Rows from block 4, named by matrix and row number. Rows with one number belong to one neuron. Each number is 500 + 50 x the weight over its row's rms, rounded and kept within 0 to 999. All counts start at 0. Numbers have three digits each. After the name is the row's rms in percent of the matrix's.
# fc1: MLP up (model.blocks.4.mlp.fc1.weight, 768x192), inputs 0-38
# fc2: MLP down (model.blocks.4.mlp.fc2.weight, 192x768, transposed), outputs 0-38
fc1.122 102:525393541518497599465511555580546417422484489476522466484405567599530398493488489479505540498587488443500511492476475
fc2.122 094:505477454402524418431515508495517396553525535433433501497532453582560440493534549520375506539417605463446549454543438
fc1.123 110:529520561525446524540581514479541484522537564624564529478471484447463438436366548524528587575430454556451449488509505
fc2.123 100:362442512545582515550538403490496506483465458546470534391574506463455424517491509505506552443549459439535544517499430
fc1.124 104:576509521500462533561400443467512483466529432516510486479579536489492556412460493562535556541501428516553468383609516
fc2.124 109:480424445520486471516411592544508455500543475501417495546465473522481509514483435438511494421564513450422477490544536
fc1.125 105:538491499413499582484482531520528559498674536428520497525499534522482534521557463489455466556489564449549475513488457
fc2.125 098:457537436503567487411408479505545602458488529480497453512541535517408578479485551533581468490586493510510428485500543
fc1.126 118:539625490591505482548519460431346407473494634468450537516501417341441431452395572463405554425479542482454488596496610
fc2.126 123:458423526453469556495443493509489530401448636510515461549462507399470442539430555469485474478548510476442506437449566
fc1.127 117:464484444534448519505533498517519536455453527503512565508448512505491448468424477480503464521463558419511533568436520
fc2.127 102:494503465462528527535498507470536432457503529524503442398530463490449507421454493460414468537538493561570506518459470
fc1.128 101:520579533404491640563529435529544474536495509530562448578540589488526492546479446469437436541484462501491451512484528
fc2.128 108:612384492434490595443533561565476441524454509493619449537527569549406599523534591498533502536519467478484439423497502
fc1.129 113:419556534487550522437530490466462578500543561493413486497500498494451489496501461482507587513539448583473460455519578
fc2.129 107:460435424505444538546460478483587515489649448491566477456599518501519446524438547501519513474557521470593544474428424
fc1.130 086:526474508622491436492585536478561488590448520540487534474433494443482501521456514460547539589477492463514563506480584
fc2.130 091:499517536563480498517565553418484443424569520523519426404563475504498523495555511436442475420516531502578372513492480
fc1.131 092:562433461376494625469463446482416507615512452383521503557581449496470503598490451537462488467489431509484525524509500
fc2.131 089:684532470522495499563472567544530527490508525474507448444530588515563569459485516487426495473487545577526490470487497
fc1.132 106:532470514493478525611484487466456487556414451508450458549545484497390516488447551529455473453519508590474589563440411
fc2.132 104:587433623573510560497494578555491522523435432472524481512507499453358517552506475550457439393581497452506434444494490
fc1.133 104:498608471640461512470502448596502435513476488525517466511555451464444498555545454548561464463477528529564532574518528
fc2.133 093:518556423426514470493557463474500430499484518519478527482514538502460467518616485439513624538450489515443493420444433
fc1.134 098:480565454450505530573558446569517510510486505489466455548471479424463503468494478508470505558460523545552584454596527
fc2.134 096:455553481476540455583512522505502480457490477488412519470406517449437502494382444508496402487506505475469429497611539
fc1.135 115:508560534560472444469574554453558467507464497537499526536471488577526501476555626552523498430475536470441516498554557
fc2.135 122:554427535487462503489573443441543495458532521553422478494515413429535502582465521480494393527393492436433612469460502
fc1.136 104:557549389568537545431478459522573455429483461557517526500468515489521549516459509523514499515545560488540537534555583
fc2.136 099:390552435419516483484521425427589504466597493523528446579557463397500508446498414459470441417569461445569509449496586
fc1.137 101:542462448521513506526451531382573466448479488423541435532498596548509523534521540503476530504627460477473526477416570
fc2.137 118:483458494546488481435529452459639537549522495463361552499574455509513441486492543485585429523490481425474531449509514
fc1.138 092:621474495346580524525449460496428415571558521556537486420463561503480412490470406523496511544587489540447518491496487
fc2.138 093:582554532540403457528456480476490463482572498594565528364562549532437542382423513493485495457483412504401475526554586
fc1.139 093:448583449551488444547570484463509527428540437580525508522510486485501546492512360472549466439571497541485503535479478
fc2.139 091:496417490463434503531597590491422452478500415479393549510381471496595490477538512406504474542437545428515461476503531
fc1.140 106:491464617535496487476499447489448467600474587516474566482592455547511533441535626510446495550561448459453533564404497
fc2.140 117:446427635549453484463562504579516517434593530501478513527491496477631487591520579449419484524552482494544531407551541
fc1.141 118:470518486557519522543518462468541559498481524492450461522448555529507444527470505500475503524482537488503575547518519
fc2.141 116:378465488468592467404537544497485554430512541540474459499435545423511476468461507441531499533457496481589477534443441
fc1.142 102:479517521536404462485520540439443502379617521498481501497513480548476503470458500550521469479537500427516481536500514
fc2.142 104:509441496538577579504443462521480462492473577464490446412474402487434548404485487492423460524562498498564477435512532
fc1.143 096:557503447497523486516475461503446532549474539631546518633711442510565497532453559528490524513479491540490461389423457
fc2.143 099:474464396580520475547598518436491513436575454544513560495494464479485580494409516475519513469508466575590524469548519
fc1.144 103:506519517466502435539473525479499592427511527453458513533488553518512385493528404506498556508463538550571515501595377
fc2.144 100:534579484476464513471497570393514522479481585525533524548553449536442505470520475472394505535515595435492558480480402
fc1.145 107:548448546570486482521490518345521432424515505467463504515476485523494233444405454519458492543539495598540545503461512
fc2.145 124:456500509489452546378481507469624505507533602525497480511478500627471396431601535449530525447485615532539513480523550
fc1.146 131:555453414454492531510499508503469545456454511543436527391446476548540486585433474461552570607630527541413573502458497
fc2.146 169:469493490475482508608517436436500456512503510468445551508791448540549504463449462470506433451622470505531563486498451
fc1.147 096:500525529504531436480429505497540587509521524627562492509466549507472517446425436553557482481545405418490466511482512
fc2.147 101:509455364499454582527436516512487522536534504510431647488561432464465516516426430536529450499560542538517500522550533
fc1.148 108:458523506484454504546550537484545427459523519513566462510457498533552539478557475473524528631397466523444503459462554
fc2.148 119:476451416454517504558570506533533438485475486468420481476410498477510486509535470472539515481428491505559493474542512
fc1.149 107:496502580542450507471473500490473604430473542501443494458539472510514400591486446533504403526430547538461517375508577
fc2.149 098:479454413487489445512397506580546499446470617559424502555400510551546561467487527466447403507467469508423438458516529
fc1.150 089:507465457541377459465501502517510476568412476488568468672423473500470497472533545481574499500481510580520457495581478
fc2.150 095:548484517544511576501537610469492506406503560448509476491525534554494531588521481481438453551462409572476522504479512
fc1.151 109:450495563569483496503569469516557483529520569580461385362536479478495487528477530603497494443500602493520488537476472
fc2.151 095:467624495516510595487497494503515503438555591479476454574464534469579464543456457489521519584533469475527537496573571
fc1.152 119:502512479570490562455489461555488472561481498491435512533513501483574568444495436500473505528538537488530511534548371
fc2.152 114:504496467414393467540434586535548524546561565521584512604526438412623482620567557458426466472454482522515525485433448
fc1.153 082:502469445544403448401471496534540511622481573502543463540532493508496501407517464546547480465466434598528565551455477
fc2.153 084:567475518535541587535476582451462451440579467471480571497459471491467515539528477554580561475476518528469451509523577
fc1.154 113:516477513516324538432477530481485542441528520504455471529548454478582454501463554487497499500467482403477491417469570
fc2.154 103:530511525461412470550534534435596486537519524530548486474538479491522489447562544497347443456519478552487560465450510
fc1.155 085:419440567464491529482442481424551476465494540621445486473581586519484559443510463536525491513434520523465460436472453
fc2.155 083:409569396598535499548488483418636440487538459542479537476503433580507548438454574450411544541424536499619451499531488
fc1.156 093:490479498532345512493506472479518487449418465581464503541440568487546497389583547509523568517470479491481453458442492
fc2.156 112:388554478570526495496484585456512455533483415528373518548520554517397495452484448430482537442473510554506523498404552
fc1.157 119:460400447349473506497505483609502591424502476566447495506505537512497592473584588516535471538559500574458493502543554
fc2.157 131:493505358420440532463410535579413511481514574508547411561527599470492544526545525465407449542609452507451503535445519
fc1.158 092:463499525575708490490498498481437505451457462484498568436465580513487473465464451467468490558546535432577521551464490
fc2.158 098:549534503538488531490477506463452522492438552466454490460492610464548487490506522507494505534467473520572513449455555
fc1.159 094:515569492468520434541505480464533522375570452469506437399420432504471571497533507509469555479487519596542497491467467
fc2.159 105:599467571446577548407583496525481481488562454449469556519491476527499595517523475479500447532465499452406452550441515
fc1.160 090:565499522430497560382525431456534583566515508445577483580489451502438445507444592432521530564461543689429525473443445
fc2.160 086:479517401526522445469599514469488469566454511437464525456430438499626505435472450525400436515534418462438488544444428
fc1.161 110:491384437461526605487469507530545559519474491524562538467482481520464553544536436528543502474691527567528464480543506
fc2.161 117:511544499494536472469443512473479518471496579509523517570546503447442513490520578497470491497419498433535493428486549
fc1.162 099:586445533474513546510516484503433559481533486496537534532653458477537464517376482544485419394470470529545526496503552
fc2.162 097:524500576471528462433402463601495471449387502561513540520479542531561542420422517500497548599497496466483522535457451
fc1.163 110:548540545396518469501505496499520585491463529363526451531486558555476573603421468499607368572468655493508485521541501
fc2.163 103:549550504514471463390410472540542547483451527426607520579500465478456513441469509558529505556505488521484419553519546
fc1.164 094:382468422577464592419573486476440500409460532461445490563536443449460544506478538578594512495570472471511532489478551
fc2.164 099:446501538522567459534574581518525442452459429419477450519462513366468496470444454356576502439403504504490394500541536
fc1.165 102:488477506625428590436476490473457555452387522475410493552551512596459546500481484456531539570483566521541453467524530
fc2.165 101:376472361589492503562512470528558508521381456638400503509440541575545560497420451522526520511473485422430470540522482
fc1.166 101:473511552535506549537543477393470490524516512590469563517592497476440602425448515494404508501545628460521500533462471
fc2.166 091:509510441428421484466596529393462480344560524491430581522481464480471553488443518509587483463453535563494478410490499
fc1.167 094:583537484542511500546490455458401563530560540543475515511548494494505543515408495496404663589502455490515518434536511
fc2.167 093:567497398466473500540480562502524501481503502639586510453519538512503550452564361497467538427481484546468463513540555
fc1.168 137:480595562485439538420512481541470541521490479470577586452540453385521465526451548489457483473438458488478497537529571
fc2.168 129:477482499452496492436479497577470444530538500441534485552461480420534436530561608422558421487581446440501450547461467
fc1.169 091:544542500562539565417533432509522458441534499450588480498557600472541508564523581473529543494451463478484488505483422
fc2.169 101:446535443491589379454532528562525508495481561424486575539461457515570542462518483487504505490521423445480426554432485
fc1.170 097:475559472553527604485512565481516442451475518583552458419489496425488600496516523548533551561488452462434510549463573
fc2.170 098:572407493525494463447566528497453473540481504538542446524471588402472532531465390459506426402367523558485563510521516
fc1.171 108:578580547512443397526496469437466547526427555461477517553368397436530472479466449493476533578532390520500458464503592
fc2.171 094:553481430420577579478474536401506479429441507490441484595476454399560393565442501513403561498518433431481516542433411
fc1.172 095:501536418343499468434469527474589508445493492506510572463470396555538528446560479529544413525535636532515496548589530
fc2.172 089:527554535432538484559576502606500469522451546500488457519537517537484453513479504568408497549493544475499535507464413
fc1.173 115:546529531510532508442651468477516438569449544607453427463594489412516483532475478415570607436516464548487491574502471
fc2.173 110:483505545420491563550481496430425505467453563488545527547508420429510392524349473506464527529549516393449545513481529
fc1.174 102:417478509481514468510491498500466568504507527546418540506592473439426513507468542508572486426396501483455535510410531
fc2.174 111:471464512511503475496479507492491384539418531585427494449569531445478431536492505566548458526462515440597525588488483
fc1.175 110:501432547461573457465530513438498520567458548572472508528473497438401546504482461486464454474562524451423512542441457
fc2.175 114:521361528442627586427545445484476497421550500522541446561526409478523387541520443514527525468553471438590540424491492
fc1.176 114:447478453582516517513500500449461599357491522530452503570454533472471390545485452469434518487549523461563555510571481
fc2.176 104:452542514575557444579534517461509436540380427576447517611563560490432514458461421489447556461495499462478457459453484
fc1.177 106:504459538579490514556555462498520478484595469456444382400493556532508461564556447541507559543488484520515561492550462
fc2.177 102:464566534453497625623437446492490472398531559462572493430575572451522515527452473521434495498613570513442491543551520
fc1.178 094:445517485510460538572502452433442474552401580533387475541545417472573545505476507510513528529483441466531436447420456
fc2.178 098:474452491551498468542519495390507615492580547588543420523515591554495540540491476482514489445522599522528583505552512
fc1.179 098:408539552487419506459542466541495553604443549547514544594477520498552513488486482553597493427492562443428447560452463
fc2.179 105:514485540453472534598496489513541442541460540613463430472469432451618376568487504526515479538419575498544494478436473
fc1.180 105:557494484445455422462442477462507477535535490534523441489576540516514476476476525514486558618526472545524512536514451
fc2.180 095:562446528498456649497471629475499467444496477573508491619551483447511421594524534603487494495570567466545479507619466
fc1.181 105:436521516548387449460481504429485555589494612570530522504515430508531615572447515539555455595542453394553526487564515
fc2.181 112:444488476582508467486400461455481436475365544497583547585500472471529440532372511452479533406499543509571489500360443
fc1.182 092:490518486595507574488499414473599502510555467546485461448549561484518479510466477467545424568571378481446523420508563
fc2.182 091:614527547516501515545493592445518440479447425495457602530499475424492505486445539529511461491425471515458521490479455
fc1.183 094:466522551419494607477434534474472397527512438507550548496501414429536516522410392507514527558457624542408358501537433
fc2.183 102:523593522497503512493488552603524422531484480510483564470542478470556469437503532543528634473582567480551574421497561
fc1.184 117:511476523494528533396519488439503496459406500522413449577437458436513526518477446406666483530570499528426467526477515
fc2.184 107:493552522390503473569458608403449528551509558538574564561478442420632504473398620544400449493518521558475614447442411
fc1.185 101:517467485473524392506534454723508395491509557486530474497596583506429567491545455515509591511517532512386418507458514
fc2.185 129:464433572602436518538449442668590533628503443498494494421493529502579510463556470536466528496539500618440438486532457
fc1.186 102:504530512540456511499550501529449602519495471488480447504569505492560488480449403530516388498597536593441460469446567
fc2.186 098:588454453474441543489519500468495435438424530515469441459505523464584543494604550452502487463522497493497557415550512
fc1.187 103:467401568460475562495534454542403510536412562489483537571551472474554505444480520520579507503433606445490521493355579
fc2.187 107:473483587493512478528393432564598495547476504572484473540515465480559385588479527524612455533484514437582502529507451
fc1.188 105:527517559484536485437472493495455593499534525580503517485464472630530416502448601511615442519573539499522448490574456
fc2.188 090:512596447443641487516506525492482459523474693531483463458460413589521452456412599550454460497524529439493417468466482
fc1.189 095:556508555586576620480597506541557527483513558558552534468475565481483491521478469566484483509475506484502529523586499
fc2.189 100:535562537653591440437527511551485521445493563523483531593447469442484503536461397421590493496486499432462422500545464
fc1.190 110:555423486562483548510495423504519461477456571459531487494467472517492481466540545565590537509473319544477535496535494
fc2.190 121:534533546474493455517492582456538493549500568456488524460574518661470522486693566483474512430464547576438498484464484
fc1.191 083:559419528492475533470474381472547559514437484593452490515579432425537538410487428520486395444513525506571542486488407
fc2.191 089:545378507529533535425437564516546489490467479563480410565490526516498411614476469470409505501482500500529455522431446
fc1.192 097:512514501467493546512463482465577571480512630477428561497592447448502556489502439530449408529489498517523571531564430
fc2.192 094:451568476455533429475438567478430456488587545450537496587448482585462480530539521462571528409485564458502520413493488